A small image captioner, trained from scratch: 11200 steps, 145000 training examples.
Rows from block 3 of the image encoder of a small image captioner, named by matrix and row number. Rows with one number belong to one channel. Each number is 128 + 32 x the weight over its row's rms, rounded and kept within 0 to 255. All counts start at 0. Numbers have three digits each.
After each channel's rows are labels from the 100 images, of 14848, where the channel reaches its highest value: "peak on" is the class under the peak. Only what is clearly more common there than usual is listed. The data: rendered roads seen from a driver's seat, with toy cars, trees and houses.
# convs0: first 3x3 conv (encoder.blocks.3.convs.0.weight, 64x64x3x3, each kernel summed), inputs 0-63
# convs1: second 3x3 conv (encoder.blocks.3.convs.1.weight, 64x64x3x3, transposed, each kernel summed), outputs 0-63

convs0.20:149115151154071112177157115068145170129157096153165056098141149127146130108111107102135160134089129147147143131118080092107105116105093091117168092109146142058172147106043200119121139102159100
convs1.20:112123118137056120183126167098141169112070107155156101156119131140155118199159125114162122140145193124094114095138076105088051126079140055125172122124142146146097131088089142177142136108099115
peak on: barrel

convs0.17:129100156151122079139135140153119115167150129134150119101114136135140117136159109129117121178156108091152083131128138096108126118147130031124116110117000147075117136116053135069158170134129122
convs1.17:101120146080082100153117142139120148077105138137123092135097084125139127120093147061071130120126094024098134131069121123136104099079115132090116075108092122055138130086096113123167123078111102
peak on: road

convs0.48:131171137131175092092020131079124136072124114103128123116125120143138096129123114143125164102158116125175110115075105138139143182128091113130161152108078104160100112108183171146153086057107191
convs1.48:132158127147128087085128165089115141097139062114088107131161082137138073138114086139087157083183172155170085105150171150155138147086144109148110092145120165072082094133142094120194104140066130
peak on: truck

convs0.32:082082135126146171134049093157101159082190142140124106128111152103071095127170131142072133098148044106154077085125119171088124149080120084111092134106111150169114105142102102090146148127133134
convs1.32:110118153180105175082061130138079121169156100134105092124141141124092117129125096083086164126130076073099118109190140089145140093036144161107101124083116134165113160119106144079152146107088095
peak on: road

convs0.1:083136161121088098123117128115113083142158130158090135057134119065163071098133134047135135106152108163141144124149080139100151082154131082132124065167027125134082138145120112139101110116115110
convs1.1:102092142116083059109106121124074072140091114123082063052104126136182084113124143126100076088102102132148143133068098126119105140089137196124149089139066132100148112128120117075141131127115145
peak on: verge

convs0.21:119162101091125100143129111123128112143111124000180152103133126039120172125150141174128115168126130107108123141124108146070112088134155113171110134125067143181146145103125138092159126169139162
convs1.21:115124088175092153112105144180138119172076108066104126153106138120122130089101113140137159185135130066090123109164125129087144123112206135158103080149139155126163102124115145073144171071159205
peak on: barrel

convs0.36:106136070140091156131125138116149148159135150105111084119162151117066099146171128128098052131051080127061145157161167094091061094159125125081162137131152067132141118141123109084109105164128115
convs1.36:113166180084121113134088138077119103146147112093131121098076154122139131109101137120097037071152091141101153089114094117090119173114172148117136132128144128163162181110083184089105118202082124
peak on: house

convs0.55:089136130146148104139042102111116110125181120152127150125112114125081102179134155094102170157096124203137085071117143156145143140122127124128062038125095128124067103111094126109068097104133134
convs1.55:109129163137127146060142060087061156148166077105118072120118121112119101134109117115145086169063106165132132159104168142114161101120135142091102096090182101111092152137126141098108124078075064
peak on: road

convs0.24:116128187046122118119090043137111146119143132109138101141146138152128081117105153062151089133147103116138115129127089135126127107122115084145107141155047077073031152089124158124131105138131152
convs1.24:186136096139127129164143091201145139101103116165121113124146083145104138098173143116053113117142119076119116176086093136124122106072081078119161140118062190074066138158118087141136132113124119
peak on: road

convs0.39:096121080050129135109110112120162112119134113115122104037127114142123119124154128108194121062123110120133147124092091110126095096140103104100079128105134102114110163153139134107104113000097103
convs1.39:136151114127121122102081121115162187085097137154158121134076153148104131106098207127111120104173057155132149098115081115191123123153085075045100140149164155138174162164163091130135144137147110
peak on: barrel

convs0.34:149139094084137106142122116167139097153117158134141156099206064154113131152147098129088122164092132129093147145142131110095122144000104099079180108101122150142128159128113160123149138077183107
convs1.34:125097131146122160153098151140118133140107078149039131145125099127159136093121096124143138149092143127145137146175103104000061136037138113186149155105140137142113157120135108134117152119116129
peak on: dog

convs0.12:132147056135125087041143169089095140155092097126124130121120113050122111108123145159153099072129154064076158162140135165099077148103093153154098144136139148166141129113190109155073133124108131
convs1.12:159147131102108119063115122074084077108111132091070074124115133110136093155125172141123084050106130116103058115178082118149111116159115102154119080132138184126090181145128102143100130099091168
peak on: dog

convs0.43:084148057145152090105154106110131116075132123097119061062150111107104111140149118056097132146149136132132145111126111097105025113115084110113130134060063099140114134116147128085174150119127124
convs1.43:163146049097134097182100099119123127111180136127118081099136135146082140113077136077116136120167108089123081114144138049086119109084118107106099108135127197116139082163125127121100187167181148
peak on: road

convs0.47:129118225147069156154186118176163154144105083125116088130158090154159108144099146141099117164083126145114119176144136058146114139176114124050152102140105123179163115164136163154140152147147147
convs1.47:110173130158030109172140144086146196137137083105126060132149091125122095112108116138054109070127115112119118187070131151167134134119149086099152100118125178143117157127136114143108120169086108
peak on: house

convs0.6:149126107193161164152117160166114136115141125192122155178125140140066147130156145197127138119104158128098144167127171131103147159088126162199129158085159131101164051109137119165090161172160086
convs1.6:098094166046116122086096086097120076144104111140111090104111128089135090093072114133121062070056068092107107124109091088113101115117119104127116140080134116121112132110091127124103084133114067
peak on: verge; house

convs0.56:123158162158152112154194131133146114101128124135146183167122134072135129104135135040174205155151134120110151181149127106183138145130119170177140111079102100149071128075106157089082151151133104
convs1.56:128086120083101104105130118082089121077161107144122092071132138061121043132098113090110110127087101076103101126104078103119157100087139090082126113099124122053150147125132111090112079081121106
peak on: barrel

convs0.28:166147111113119105125101139076071126142090155115119095125145149112119146151136121152082124089096143102037095126104084198132129173119118181112172148122161079119145126101127114115040058131086120
convs1.28:125138135140061115106127151040129098136140092136130072139142123114139095160115106144152083113094112158157101145114182156060116122119141075095156055125148146159109152114134136169164118141029107
peak on: truck

convs0.4:134160125118188039144131066121159123105130123054163119106117107096063134170133125061132121112105127183156110114153102125132095141169107153121105095127065124148157121139161125091087126113120205
convs1.4:111131068108137115086087139107108159026120085070115131161186129136108112140132093136119142139130141136105076168149167150130135118132157065127113065103199134140117141130110141070111184102086111
peak on: truck; car

convs0.14:132121110147123146156106125136146105121078114132118101071130128130143096166099122077102119114077154091042128133112119121117080068099161140036135123091162121135081111144127107087137121054111052
convs1.14:175111150136164141109116079152128139060106134099130138125091107162155148084144118137101184157168144159069145180094107097173093152192075131172104086148092164186087141130120126166108122091122168
peak on: house

convs0.51:166105103086128121073056170084082129087052112123100104131139136131114135168149103089109149122107121118095116123093077155177105117093132179121155154084119094131124134113138106097042060125110146
convs1.51:099161127097130146102113163055131115100090112127072132156144129134159121157135067161111069088170139167133108111081100173142168136138145065136077126132177196148081147085071128135133115114083141
peak on: house

convs0.58:119140114095154115118105116144134133131117128055115111046120138139175138105121125031124138102100062138134159129102082100111071127145064114098129066134103095055097188131142131130104130116144154
convs1.58:084100090038149127136108168145136164073069132083126164163155129114149120148170133110162149136147158133140129153111145128119165099136142099133140108125154173080203154109102143056103150060115083
peak on: barrel

convs0.5:149121098166085132104114085123154109123096122111142081086106133140105087131168137051167092089097110147101165133112100146114028081120058146119126127167164086122145182118129115073120141079116133
convs1.5:167118000096157109143078144060153127110113111121150116127117159099118087109085104095135089102145127157120159118135124079140105170148148116135131142147172153160112169130103117111078115106112106
peak on: sky

convs0.61:136100167053124088125131138114145126131115129090138136115116087104168094071120140051083145110101064135123072115111099156152127202179078096128125069177078162146118167123124134119137085128108141
convs1.61:094100068103120142129102173179094128142019150079091150170083108093087113131058131137125145152111149137109139160149122140135081143163150114109142084127175100164150129124118093115078110075117103
peak on: barrel

convs0.11:108145096140145108123145098115096141108130099071110122119143078072072107101141121057073099110117115127123095117148114127112000095127114089104137098181072150144076136133128111111165102125131144
convs1.11:124108079154060140103085086122117112121098110090098081101112097137087113076068093123066139114136112073098079117144126065125076127113149151106103072150154187091146109174120135105121145164147150
peak on: road

convs0.42:140104133061149104182126116148111123055136134102216144131130085077114108108153156124105110140166110144140120029111161096102081120140148100087137110112126148143098120065059132114136102123142158
convs1.42:140071116135123175128103123130114144126137102108091128108099084102163157129117111121146138128152134125072128040152081132171083161045132061110102135137165166128131110048193106143176113146119148
peak on: verge

convs0.2:138144123121115114132129128142132111082051131078087111182145110109119123138082141149125176103075102117108147162089141148111089020120116103123123089095146087148070131105157134182146055149154105
convs1.2:093099118116106107156051104121121121096096119031123127131083131133168139105086117176120133083054137148150107119105105091118080139122091126147116139110136183132147137143080121119093081144129036
peak on: truck

convs0.60:073163104088127118168113108135147145063144097069109122098153067133133148120132111093129127122102124121147091134077066145134174116137057066071117139108094127135106086128132133067086097069127173
convs1.60:144131122082116116094137107123096051095098121142123125112146127152099138096122075138206132096133119070119102114142164112064155078098120156095131139126213117058144149121135130154182154094075099
peak on: verge

convs0.19:143100120112098125137147122141136139107131144114172082145119073006088027132161137079128077115134118119112157157145139091153071146143083121099083118143120077154137154153153135113108142155148137
convs1.19:204121084085101104139128074135113114145129112146126068123101069105064104089076088062109148124159130104098138119157119092124156166124142167116139087070165160174101180083156146114122138102130116
peak on: house

convs0.62:116115099137101160137154144068115147148085111153112118103126181109169106079134119096134085046102108118080141153132106106100064082141145134084155133119127118129078186107166083118157086081087067
convs1.62:146130090096148102149125081140102101068051171136130132122116158158183116115125149156158093062134120099107118051163108116182183120114145135186158148149111143134131082142100117107079088080099100
peak on: house

convs0.18:143153113143064142126102153100155144148040064102119101078126136149136105155103129093085112103032107139100133113153120100091074158132137141101127081152174158170104160120132096092108116075127098
convs1.18:167149120076134145114097129125146097083056057121078133125138110158144132138137147162137093107134157116130131160106075141093161125092107109175234137167155153121114150168109080170063125120152131
peak on: house

convs0.15:094125132072092117103122149127126117030195116067131142090131111154115147067148138098098155162134139106111123107139093174182088084113093078093084121120143163115099152103132133076121081124135176
convs1.15:171159092128105094071111146106114102084162104111097086082139155093055148068138094048117109133130119074073105116166131102144116120089119142116098127096169145110159089202134148132150151122093131
peak on: car

convs0.27:078123161099138126085174094168131107175187125133099100077145148042161101127164149078121082119082101142119141093179107132116172084149154093143101138101086195141136149143115090124109116116164095
convs1.27:128108107147102138127122143156106127106089139144114056053133098065096082072077163098122113101119140131151138129162109080106140146093181167084092097093100115178148181121122104058107149100098117
peak on: road

convs0.40:166123116122160139135132115125136133126089123131100155120021108127159135087157112123123123147092132155134117111127163103075099096176103088053016113143131179115133151158146159108125109121061114
convs1.40:128102127106118108142115102129124139114104144125148134133022094160174110034086106144093172098096110101111127084092125079205124102148085113084052122136133106106150126097134108153150139131100115
peak on: dog

convs0.41:062165118143093092097051112139118107095117144134156098146152102188099141093102126057157089161153149121092100130115074129104139075133081152142126114129154079037096126145134132136147098107170131
convs1.41:073109160107113128093100174094097093074165071196119125064141159103118118127110129107140071109144091154154166158120119121072070099147082108098157167090127108110088115195104129150142146104106131
peak on: car

convs0.29:155131161081150143135155099161139130089143136103150055181117137094051065058103166107149055110151122087100103112131124118120107104158125087154081125108147157089130099121109119055110146144153133
convs1.29:153066121141138131122127133150128127105118093176118128148066087144105124086095097097099153128131081115110137106109137073156108147046085142079059141112141171147109097110106131119220085170103093
peak on: car

convs0.46:127143119159116117147066119142150156090047115042156127110146115138049078139150137138126068155145155142135119130122123145049083124133124126115134110180109136103071164152120112064098092136103110
convs1.46:129091055112086101075044106137112139098080119047100120138125069194089110066098079131124131141146114116091137130137144075115108117120145102104099115118181148100137156120138147086097144156123126
peak on: road